{"text_encoder_causal": true, "text_encoder_bias": "all", "lr_schedule": "step", "adamw_weight_decay_other_params": 0}
Rows from block 2 of the text encoder of a small contrastive audio-text model, named by matrix and row number. Rows with one number belong to one neuron. Each number is 128 + 24 x the weight over its row's rms, rounded and kept within 0 to 255. All counts start at 0. Numbers have three digits each.
After each neuron's rows are labels from the 100 texts, of 14976, where the neuron reaches its highest value: "fires on" is the input token at the peak. Only what is clearly more common there than usual is listed. The data: two synthetic voices taking turns or overlapping, over music, noise or silence. In brackets: how many of the 100, against the usual share in percent.
# fc1: MLP up (text_encoder.blocks.2.mlp.fc1.weight, 512x128), inputs 0-127
# fc2: MLP down (text_encoder.blocks.2.mlp.fc2.weight, 128x512, transposed), outputs 0-127

fc1.213:154143140153131136123140146097129191136122111128091139163085109126145138176121118135182160140130147140105101128160147120136123119134101186181161101108154139130135121163152121132145114100139125142136175125105133111133205124152136109138105090122125112135103153149135128129157157122095083137118091107141078186172154171135155155136134127123120116140131162121136132117124166122138117152129
fc2.213:141137121119114133100131117158150131126155144134097099111157107156098146114096121142152118092098135107130199125150171116087159125124149096143132133123112120172133122113091110139127144123107140116110085103092132127110110134209121126121184136080142143133132147151108117159124131122114200079181136155140126175145108120126153130121130109126121113144119137122144120082138161134158102143105
fires on: "farmer" (25 vs 0.3); "market" (16 vs 0.3); "driver" (16 vs 0.3); "garden" (7 vs 0.3)

fc1.330:114124092150131149136130129127119126119110163165172116150111135090123135149115168135147161114146107081094115196163148104144123139101148157134143114101107031174134105121116128098131134119096114127110130118113099127141131149180142113127118136099089129095137096111147125118106123136138107131141128127132140135150133111134164127070122114106108132157136096134068108100110117158153081115141
fc2.330:165150143141128145144134151130142171102113176103108146085128131086110118115160110111120087134150142117120114070134097129123106101085143147127117116143106147114084173123072133173119088129122115097159125130132128142089134092106117123105126141135170164144079144096122161146103136134136150137135094146068131157131144145149093131118138091133088156123102139113105165120168120124093126137121
fires on: "stop" (16 vs 0.3); "doctor" (12 vs 0.3); "market" (9 vs 0.3); "farmer" (7 vs 0.3)

fc1.97:087151080097101111147136147161148109157160128131138132114103108127092117120084102128113151100121137103143129161139162143134114148109087134158169141138156068163101113100112153095134126144075127087129145103147112168138128117101148110127134129150075166132122095120108102090151132077088111091142143127134111132132138102157114125135111164140095102145142115102124108136159164169127119136161
fc2.97:131145158101143129095119141106155173079118134127132150126140144094103138118136133111126141161142140108107136118145084119146129089129123117131113127093074125099141140161119131140097141124182085124124133131112133099161127148089143093110115148151106138094104122129152146123067125179181110151146148139055132098140083096136103132137134170150129124082155160123134145095105126129107152104148
fires on: "stop" (28 vs 0.3); "start" (14 vs 0.3); "clock" (11 vs 0.3); "small" (7 vs 0.3)

fc1.481:107159144163129122078103139140138135124147130127151107144119144149097125151140117143121143129099155074098102169171097132109123126095145125157097075096115057154132157108107137068120119100103131107100140116130120155119133135145156146098133135177087118127140107108120133137121135084105151104182134127125134130114095118114129120100092123119101105177104108121100099139161144128110085155102
fc2.481:161142137099116138154109075088133161108172135121113115111127162092095117121139109108135133140163108120152094118180128147146162093124124104108132108123087168121121165124082107186140121150104112145136131128133084145119096078110157101088124128145147151140106146098170135133130143132137119131132100154118145127141128115155108137105129103173047094129113171132140142136146132107101133146145
fires on: "stop" (21 vs 0.3); "follow" (14 vs 0.3); "clock" (9 vs 0.3); "start" (8 vs 0.3)

fc1.486:147120126160121166113089122111156132095139101139106147163094154130135117132147101130131127112144095123113116105168077086130147128098098139134124144126135134108123123155135151084102149123144116157090136156128079096131095129169123107109113136124088129116112122149180125113133194145147175110168124156087102159077120118113146116105122091148146116117160175144125163084116151140113122146106
fc2.486:114117158134103132113145141120150121170156100144111084134165072121138102158092097127166088113121146118190135124130125137081109106122077082127122113108121136193107132141084114126100139110140153174158140115120113094106122088161125106112179133131149125164103117148121098146139127122095120124137134120141150139159093124159141140176109141132117115120104106132149143152143122129111082094125
fires on: "farmer" (29 vs 0.3); "market" (19 vs 0.3); "volume" (14 vs 0.3); "garden" (13 vs 0.3)

fc1.445:158163145118131130127142146112122146134144159114167135112098150161113153132124077107163121148139151107147162129131099122115136090164157201094111161105126126108161157110122134143123143086137152159149149147121123125121129081148143111175086103138128163101123140147165117116118149188132114131115108168145089192155121147098170152128109092144089120135130112111149142127119115146122100127146
fc2.445:125103128173170124134123128172169109180113116117098094162126111155173138156102115127092076137122138145155137138137139135144123165124113111129138111105083121166094135123191100146097119172116163136147148179142152117113156151133135125130133153143150141172140116159141128131121133103111136104168153141110118103085163118130140105100156154092128127121127103098156154092156154101108115148144
fires on: "farmer" (18 vs 0.3); "market" (16 vs 0.3); "forward" (10 vs 0.3); "louder" (10 vs 0.3)

fc1.93:124149122109117110100144065100149107109149162093138120150137144118085161103134140160160129076145100118145152133118096148126123115126079153135119142144119143065091150091142147127140156124142110147088140091149126147125094124160115097137111143159079185111101114173126139104145152116139124118110131174140135128137089111154137161125137126104146098116149167146137088147160149160146130107120
fc2.93:099140159135115121157113163150149147144146111123124134117138104126139114144148107117141127142126108158099145138093134174155080142122091105125121164082113101143156101112142108099143107098106116125148134085149156173125143094149116144109168142116117138132146130136163193116129100093171138132128119115128096109149126086147101098131109124109121151161087142138181081146158093109149080124082
fires on: "stop" (72 vs 0.3); "-" (21 vs 9.8); "start" (7 vs 0.3)

fc1.198:125143119142128079141105110098150150115142127139154091146113109154154134064124105149148155108107123111117089138143125125137124113138111123143117104136147102072105119136095141091174159128106090086142133119095154125104106106159147142149146124133052173112115105132185101109116128076091131084140151101122117125121104092140115106155110136145120125142136137104107107107097128152129135171095
fc2.198:109141077124115137098136064144158170129127103106140138123100137140135096086150149087144116144153129111123144096194141124114130118116132104142139117117108135143103124126098134113120101137125074082173157101148142131138088059100112077136151150143152120100123147126136159127113131138140110151090111132098150151178122091126101137116136131137139120147076134111114144088085125155141132120110
fires on: "stop" (15 vs 0.3); "shop" (12 vs 0.3); "start" (7 vs 0.3); "clock" (7 vs 0.3)

fc1.158:113146139125127098106157123128116157134134107136134153101154112128100093121152130127148095119165183171150152125133110126101126099091153128122117125115145103134106154117167085137128209097128131139136136080116152130112120138124153173125147147107115122122089125101091140109136145165155152149088148128177124145122068080119117122142125119123070121137130149166174127155147126126099114170130
fc2.158:123136130125161124126108096165104134126159135103125107115086086146161113115138111110142125145172097150143122136128118110144165114140086148062138135121126135104133118132126144101104100111118148115099178133113125089098130130117055081117123092171119136102167173132132090143075103091112109117118079144136164125106119109128123110091109115101146160153135129131164140127144119119163124152159
fires on: "lower" (13 vs 0.3)

fc1.456:111123106159189114100119132111111118121165072117141122182121123135112119112132127178143122119159125096110087120185085136132172144144137181126118083121146087105121099159107115147121134115162096150118112147141153137117143104135146140155127119155103119120134123121108153128132149136160141079163132170132117149113112118095156140098119100136105163158152126165121104130103178152136166124094
fc2.456:119168145138132137136114153139148129160141131121105094165126097080133139144092126101173094128131127120168146089135157129090149089111090067114098124081135100139116140172113099150102202107130148120136133142086111153144116147127123107134164141118115170144132180116100109137119120108146113139121111147095112158150123119138135130106094156142121104155090124137127116179101145113087113126110
fires on: "lower" (9 vs 0.3); "louder" (9 vs 0.3); "weather" (8 vs 0.3); "our" (7 vs 0.3)